python train.py --train_examples=26041 --hop_length=160 --text_encoder_fused_qkv=false --text_encoder_positions="learned" --init="xavier_uniform" --beta1=0.9 --batch_size=256 --epochs=149.4 --lr_schedule="wsd"
Rows from block 5 of the audio encoder, named by matrix and row number. Rows with one number belong to one neuron. Each number is 128 + 24 x the weight over its row's rms, rounded and kept within 0 to 255. All counts start at 0. Numbers have three digits each. After the name is the row's rms in percent of the matrix's.
# fc1: MLP up (encoder.blocks.5.mlp.fc1.weight, 768x256), inputs 156-207
# fc2: MLP down (encoder.blocks.5.mlp.fc2.weight, 256x768, transposed), outputs 156-207
fc1.60 097:124107117139132140109161087136109092126141112150121110136132093174129093080156120111114070135114101124129134081142113146129159132119160106165189144153154177
fc2.60 102:102109174146134142117157128137090184096116130218097146077136133131144176140152114144102101098092140110132125166097083091148118169112091116085164085120152120
fc1.61 094:128131130174133095111114129150114125109096142121123151104108104155149070170133104123131161140091155133102121152089102137143100154179109111140110054158141108
fc2.61 096:141131127105152116160135140131120111083105164159141189113157152106110173123129142101092073119131126110132151121119124138111159141112144149166122108116132125
fc1.62 105:138091104154097111098167150144097148133140141103134137142119180132079128168154116118153117126113095141105124158138182130155176127112140119102110133122209082
fc2.62 107:146160105078145069127154146094098091097077104139142126112128144114086097077123147120133104110142105139112138135128141125153154130132117147129136112143146110
fc1.63 092:102124142110166129169152143125120088151132111173097125084130050146137133135110137151130160127110125108115122116153061132124105104069123140149156147129141167
fc2.63 096:121105124095138135157123125142085127085131114106138123141135083111140117167116163146131140089120131156113123107107124079123123134060137127102164115140114152
fc1.64 090:119098138155184079100152087091092148136121122148176129153128155162140147154132129131128125134119095157133174165151105131150075115158132191178145109133125109
fc2.64 096:121068133138121127136156164118107121138122143098123095102099112119133137136133109128165143094120128121185150131112141135101128103142151106128112139122153105
fc1.65 098:128114159132121157098158125116150132125162130127141110065115132129120108127125090136122141098139138140128152121109121149119153166127067117147112110141159110
fc2.65 091:111140083119093135105150103167170102098155138110088110110129136151148118117101079124147116140155112163109063104133150156081114190144121147138112141117159112
fc1.66 113:154096095157131061164142119103109119140118182124135130098138098156140164130081082139132163138176077104102145163137106096144154159144129116139136103103113198
fc2.66 105:147171121171132091105140144164141141104132152055132124131154150164159109105124111155174134109100171167093124119161136149131122146165118109128075146152076147
fc1.67 097:145134122135095103115153089075173165147149127086145126090175134141098114180147098087115118161156071155130135128128112126136107150088144141141152111079128119
fc2.67 094:135118108143086125123123133168141137132154128142121129130144096146116179119124140142157156169156127176132105150141124141117109112145119104129162146168146134
fc1.68 114:138122167082156089182147146129122110154145160128143090149121096115161171130140139123139105124142131150097140167115161138097072138112134165115167144085188138
fc2.68 110:116123120108117137102157158142138124137162108131103121111132115113151172092123093117125150080145159182136086140135134136134113160153147157170117148123142152
fc1.69 106:082078118107103088150143179208124114127128104124124173122097133186099097154155145125122096113170104135132126126129149138134113117136122134123143173101099127
fc2.69 108:145139109124099124125118125107146137113097120153102127182155117121095174117117144121103137080114107121122129155145138118138128170120149105180126150143160128
fc1.70 103:155144132147113070125142121155091124093169135136133074125105107149112134098137128124127140144142113133103162132125119147129126110124158131116136135160130087
fc2.70 103:117131146151111118108108136140129153100118124148113137135141136123120166173162120094140153149115087114124155152143095120129132137095119092127137125134168132
fc1.71 085:129169137130111118102141186146114151134144165167175129084096116119110088148132113137153141129105173138145125083123153140103084097130141117156100100174159128
fc2.71 092:121113146119124138118157130070152182116159127167122136180131119130145150092125134124127140245158128176166117118137129120121143158163117132134103124123097137
fc1.72 112:108145137163124157108147094143159094158110132143112118115129157133131126123114110116164176112150160135103102126172146158145150150100135143108117133164139086
fc2.72 103:133101144122149139135174164145119157139126095167121118114062111170134119121153164142144167089114127166125146124142112115133173126143161134076107100096128103
fc1.73 095:128145125106145090118115072168107137115146120142170086114087127123157156126178082144134112103142138109122154107143122108106140091165148109130173155146099130
fc2.73 103:151135146134099162141148158148138171197133124154137110108087120099100113136097133152155180110060142108143130157151142175165152127095146125129126103156111108
fc1.74 099:125118155121112137122167103121114093140143091127153120143113089045180150167150143110141157105148126128136156145129164099122121132130095125157088175126143188
fc2.74 095:136152111145136170159136124153142130112140153125143118154119111140128143143177081118106142087136172108119140098108133108148119179124112106111124107129162130
fc1.76 107:117132117126132167142146139113126129119077157175136133100108096136125150116106127114102103143125096136108165121159144122163121109143129110131090145124145100
fc2.76 114:109114118141161129166100143162100101125103146123113142174137071132127162143099156115133128178179138120126163170144095154128145130138117149117155099099114127
fc1.77 098:091125115122132097127137107143106138172142144147115106093107105111112128130142119137129121127094114144154108116160137124125156100164140123111118191101182130
fc2.77 095:120076121165148157119143087175166125131107156109129106133145119172106110111144133128142105121099176144112128060100137119131114089133157126134163122125145138
fc1.78 102:137117123133103117140151120104137148199152108146134113147144174158124093124138112196152119148158132126119112105115127148117135094141113191096151115123123114
fc2.78 097:107163133130098126097162146092131131124155138152098200135090120114185106127112131126112140174152119152136151119073099127097138136093099111139120177136116119
fc1.79 099:085135083115146097125111151140123148151150101123135135139106146151075136153153143100117154128126091120120159123100149108103163143081123161125130105100074139
fc2.79 099:116123117105127106134146113103077133095147149113166119122152115110115122108136169122089114103090107151099145150118177145076150108108171169121164128158172140
fc1.80 092:128104149105133108163161133128145081108123119145149114138123109111105113113156124145114138118103114146120153170078148121078175179105167168076110133139104167
fc2.80 090:099157147138114118132156134162127138183191135126146117141097088120126087141143154160109148148140160119121147124118200139129137134164130171130132143129177123
fc1.81 098:126121140159131125140151057117113131116117116130059060122100116139122102127158128157101100102067137123135116129158120102124114114108091167164096141171115203
fc2.81 096:120117107095142124127131117175138125110126165134160142146104092151128122144127102129114117116120125156112121148151122115156126115122101152153107122102163166
fc1.82 109:138069154158122096109166133136116152166135084113123163171099143170143092168122110134109126099114116143148133074145119133161135117138131145123145093126117096
fc2.82 108:149131156111132094141138129121169144140137083124100100088089132161166151183140097110110109140124126128126124150141106125125115102152092134183135111112099106
fc1.84 085:118107145123119086118115138093084153158084115129123092165139118093125128103118095121109127142127135113151086146123192139127123146180093138132105103176092094
fc2.84 086:126125142152091137095149129139149116092104159142114103114090117092072092131094133132086077133108141125109128178164151168117144102127130127123131120142113097
fc1.85 109:152129156099158130087155123126105148121112169112105096110098119124115117135116147153088092135130129108122100115114156116156163102110118125128173116139116171
fc2.85 107:122139138158157123152174153156147137197135124116128092141106101091128081186176132086151109141143143150137115158143140165172137122114124171115173131151124114
fc1.86 086:127127099153147088066145159094122121128148089151129104129126145122139111150116131113112128126141092168155128176147115123094133150155138145164127139135140121
fc2.86 090:149138110151174143117161100129121118187119089125129145125161091115141170130151126120128120109133116145133136163166143108131100140092164084122140141169083154
fc1.87 093:125188117102137134164109161135168125126155107138119086132085124116158182145108108116156105132123125088148131145167114105090170131117109172139158160117080155
fc2.87 096:140085145142130123077146090114139149169118175124103139129174128157161106081142108107135144118176118139123155134108070099121130112143141111122092154133128148
fc1.88 087:134117121138133149103142106174130102113188148104150132146154110188131117124101098125111135138120110128078076121112146125122127151156092128137096126089145117
fc2.88 086:150135173105111144114143123116153193130130099118121118074119209120065136169122138116140144117132176158097139142091106141101099122130117129159100091144155115
fc1.89 089:182146131142103139131144113142160084109141125143091157098128079112134153086148119115135147104084118144165138165112102141117105129120128139130143154127118135
fc2.89 090:142137178147158092141119124122178116086125128094155093141145147131102159154126106155116143148086156076103131116151138149114107134130130153101120151132117135
fc1.90 123:124135135140131124164145159121072122165037134144131127118150146133103115144129148151103139105113158147113121138099190157153157195154150118135122120149134100
fc2.90 109:159140148147149147122142141113105123117085121100099072191143141160135142157078077137190105075174131146126116134113160108103100150100098131147139145118119124
fc1.91 101:130145160126157102143152137132115131098096164124146172133148134141197165147130158103128136119121102144120118113094113112110144129141131092112130136154110140
fc2.91 097:099128132123086134095145093117152141115102134160093199154137121125154137136126108132175124097104095121139133153130146152161121094100139103151158135107124110
fc1.93 090:145156152111098134146180107081124109169139106136100162123097122083119138114137089193139104116126110113176102128162120125133151141073141136132153151118160125
fc2.93 092:118120125173108141122131084113138181109129123150140086136104164083094177154107148131124136087128117147086140104104122104138106113155128144153136130156134090
fc1.94 090:143111146126152101118182120100142169127141134141119123099096140173098116103110132165135155183153137150112113147117167086088113165149103159161097145116120092
fc2.94 094:145131148144097143122143125148136175132077136104144140118118172158100113104122090137135100136127137142157136151150162172122126145118116114114167109111139147
fc1.95 104:124156127091179115139144164113092115162145170154159098113160119169187144110091137164113084118140130132090089146135133141123112148130092167130125126134110130
fc2.95 106:094174175119120164098151121174109152171124108138112101138116102098144108097144126147109165114128107130169138140130104091141115111137109150164114124156095143
fc1.96 094:138120131104161126194133139110124119129113099107139127134101086144133162115138103138082125089166091138159122108133117123143118127196139121115129129116091154
fc2.96 096:133140108095139085132118089109123143144104117134061151102103133113129134132106145153093142077097092127120157159180115127136144119056117149157120144086128121
fc1.97 122:141170129141150106162161073138140174080116128133116120128137151111120126106152144136138166117134104138124115114115134160182125128158098140094123142130132072
fc2.97 115:161125135138137132159135097130125140142143127159100137117103135145088091137159138128095102093108091083135099155093149161117107127134126107114143117115116137
fc1.98 089:117144074117101171110147106156100131123151095167177178130154122104058125139143122121093125126144076136124152110132102121098152097086140146111134131115145109
fc2.98 088:132147166130128146138141151124178170123154135121129151177120117108102120084143083146143160143139127167151153120097107130135109111126101146153136114162106152
fc1.99 103:114143131078132072142163122123101209107100130134118120158183107121137140146126095156097143136123106120146122141068117143133130134115114102127122107165117157
fc2.99 103:119145099159129122141122132173095123092117144163094120148156116122095128112143113112151160137124111098099103137089123117109161104109117167166170117101097108
fc1.100 105:111139149113110141101163109091117153104122106106129131176127100117109110108109143152161106153128220176119124129152144144158123076117128088168148075116139163
fc2.100 102:112085158118136128120130116142116125081174111116130109149115146130085095150121115149115154149140159081110148140159103144143137106133158125130099180088113100
fc1.101 110:137105132112106131131123108073128170179105144093143130129171145151139155175126138090087085151088105125097126162096182146139116127172087106116130123077138075
fc2.101 107:078141073146111125084112122141164142106126127104088139123124126102095139161155161112135130132094130143137108133105129103140108094133124152164155123130113119
fc1.102 095:111048095144178105120158109120144140102138169126130120103117112185085131153151107146137151113148129159134131163115096151105126135133125133142130096116111149
fc2.102 090:154125147093117147155141082109133124154135109156144126106134103114131124126128097154146098152164119125147134136114123138125172138061148105138156131121150134
fc1.103 082:134141094119186154107138124148128124132146112132117103126145117097134103139132096129117109125105146092125150177104175117125109120102116149121158125150116094
fc2.103 086:145129122129125081156178116148168140116139163086110136130128132142150078150188103125105107109114134095095187159141128163170148161111131155109133153124128087
fc1.104 116:159157167142128149126167136109123172138118130099075173106123147147136196187130117139177136160087134128132087136143172105115168152094134107157125111142091157
fc2.104 105:111103155078145120151164099108089156109129117118127143127140093119137111153150125130125147181140114161080131145130094163133149108099119132145137125131104120
fc1.105 125:105119078154113124116160107148126185174126115094127113133174102117120138128098094061108128118150061139110115100132150149099163116111153138100151146132105085
fc2.105 117:119155157125147160102108099093156130100120132128097118111101152133163139126148133120118115096161113093107160147149124097112132108100114135148139133159124142
fc1.106 093:126133149122095101112140111126151113106120141136140144125098134094111116134144131137116135149152078094155101126152123138115081140141132165125131149105149110
fc2.106 090:124085140140101136140125099127158115183126154106142134188129132127165104093119110141105112131105144122103105137105142137100147144121126102126146142135125093
fc1.107 113:110122141125123172153119133095072121153107135144161144097155174161136152151153120114147116142118138129133114116120149152176134146099128124136127142179171101
fc2.107 112:126113134131158101106169140135107150130135159113123144152132137134146152132123129135171129125170108100104129131113114124119100152075070124149125143106113100
fc1.108 083:146138104136142132127132076101159129099160135077141133115138128118160111111107099138147159104151151135115130133155200116126117120153142123142082138124124140
fc2.108 084:183097083129111092086118123147134139136120076109110106165134100138081091119179127113152157135112094131114082144144109123114163080120123154118156128122140116
fc1.109 086:162138144095120128118151156141113137101148137134151104100119132178114135160149133164126131117127134113105148128126131162136139126136129113123128117136110100
fc2.109 097:150145128134104141104116105178112100120132153138178143135132139103149123102102142130117135093099093056121126092089124141128149124174105101163162144109152109
fc1.110 092:110131177153135094104138106092127139140162143176166161144133159174117145118115112142147169103100129095131136126140167119124127102122181117123115184142165102
fc2.110 092:110151145139123118135148199113119138098144117113082172092161133134110132094126127075112144128132132112118132112137175171158152115090173117110113168090138086
fc1.111 094:111137108114114151087154120191125142124156102149101105118146104174146125180168123110124101146129133161128123110166099141145177108202100122151118136148130164
fc2.111 107:145148130136118167141180152101146114114116122132100134178114078165088139080157099101094106094116105096162100166109127137112112140113101132115173143143154135
fc1.112 096:142124140111130126130130183138157140131128092140135082125093180133118120128057113126146126152124132095121127091146146121116125138168137147191078153147145115
fc2.112 093:124173150081149083091187105151122109105093149113124108170135128113077122121118154091167146118113156126158134179125088124110132187091157096147094135166104152
fc1.113 094:115132089149121154181162132147163136125119139137133080094118117154126107145118126142136102144154167102156142147099186131120111118137111163095113103109176097
fc2.113 095:118136140097085126137125148096103101137129116162093117109128131161155127126093113148139115148147120134142153141135109113129135147143134139157123186093139122
fc1.114 116:125173114137129087138158160146141125178162164136136131135095142131155168148116088123081151114092098121124185129120102096122111137081123125118122107117138124
fc2.114 115:142161084100127172178121135132122154097147104118144125127123136147139139136139144141110152155113060130115103147158137129154118147086099096119131138164150125
fc1.115 111:095102111143124108113159125106127150154123152162146142133175114153117093090066118129113126132130140093160137108118137126110128139127177123096144109092173143
fc2.115 096:109130077122134109085144066130151141162137159114127180129110104131104130077137134195102131084109066133133191062129141106140106108138141105144195107112132133
fc1.116 093:149120094125130100118126137163143161142106144130131131133144146111144111111095081122128170128101120135116135160141134126121130106115147160150135178149081102
fc2.116 096:144141138131111124095119139143108117101091146122100165109159138126108131134122132115077128092151141174107106132129163134140155120150097080096118095133103110
fc1.117 105:140092130083141150103121141096112145128113105113110214103071149078127143120137126137070153173151145145108081135108164117152108135120147142123144123128117130
fc2.117 103:107127116138174114094150160097080117098119112153139104144154136164120122124135105102109085137104084127178122119093118145152099112147149127114131145124131132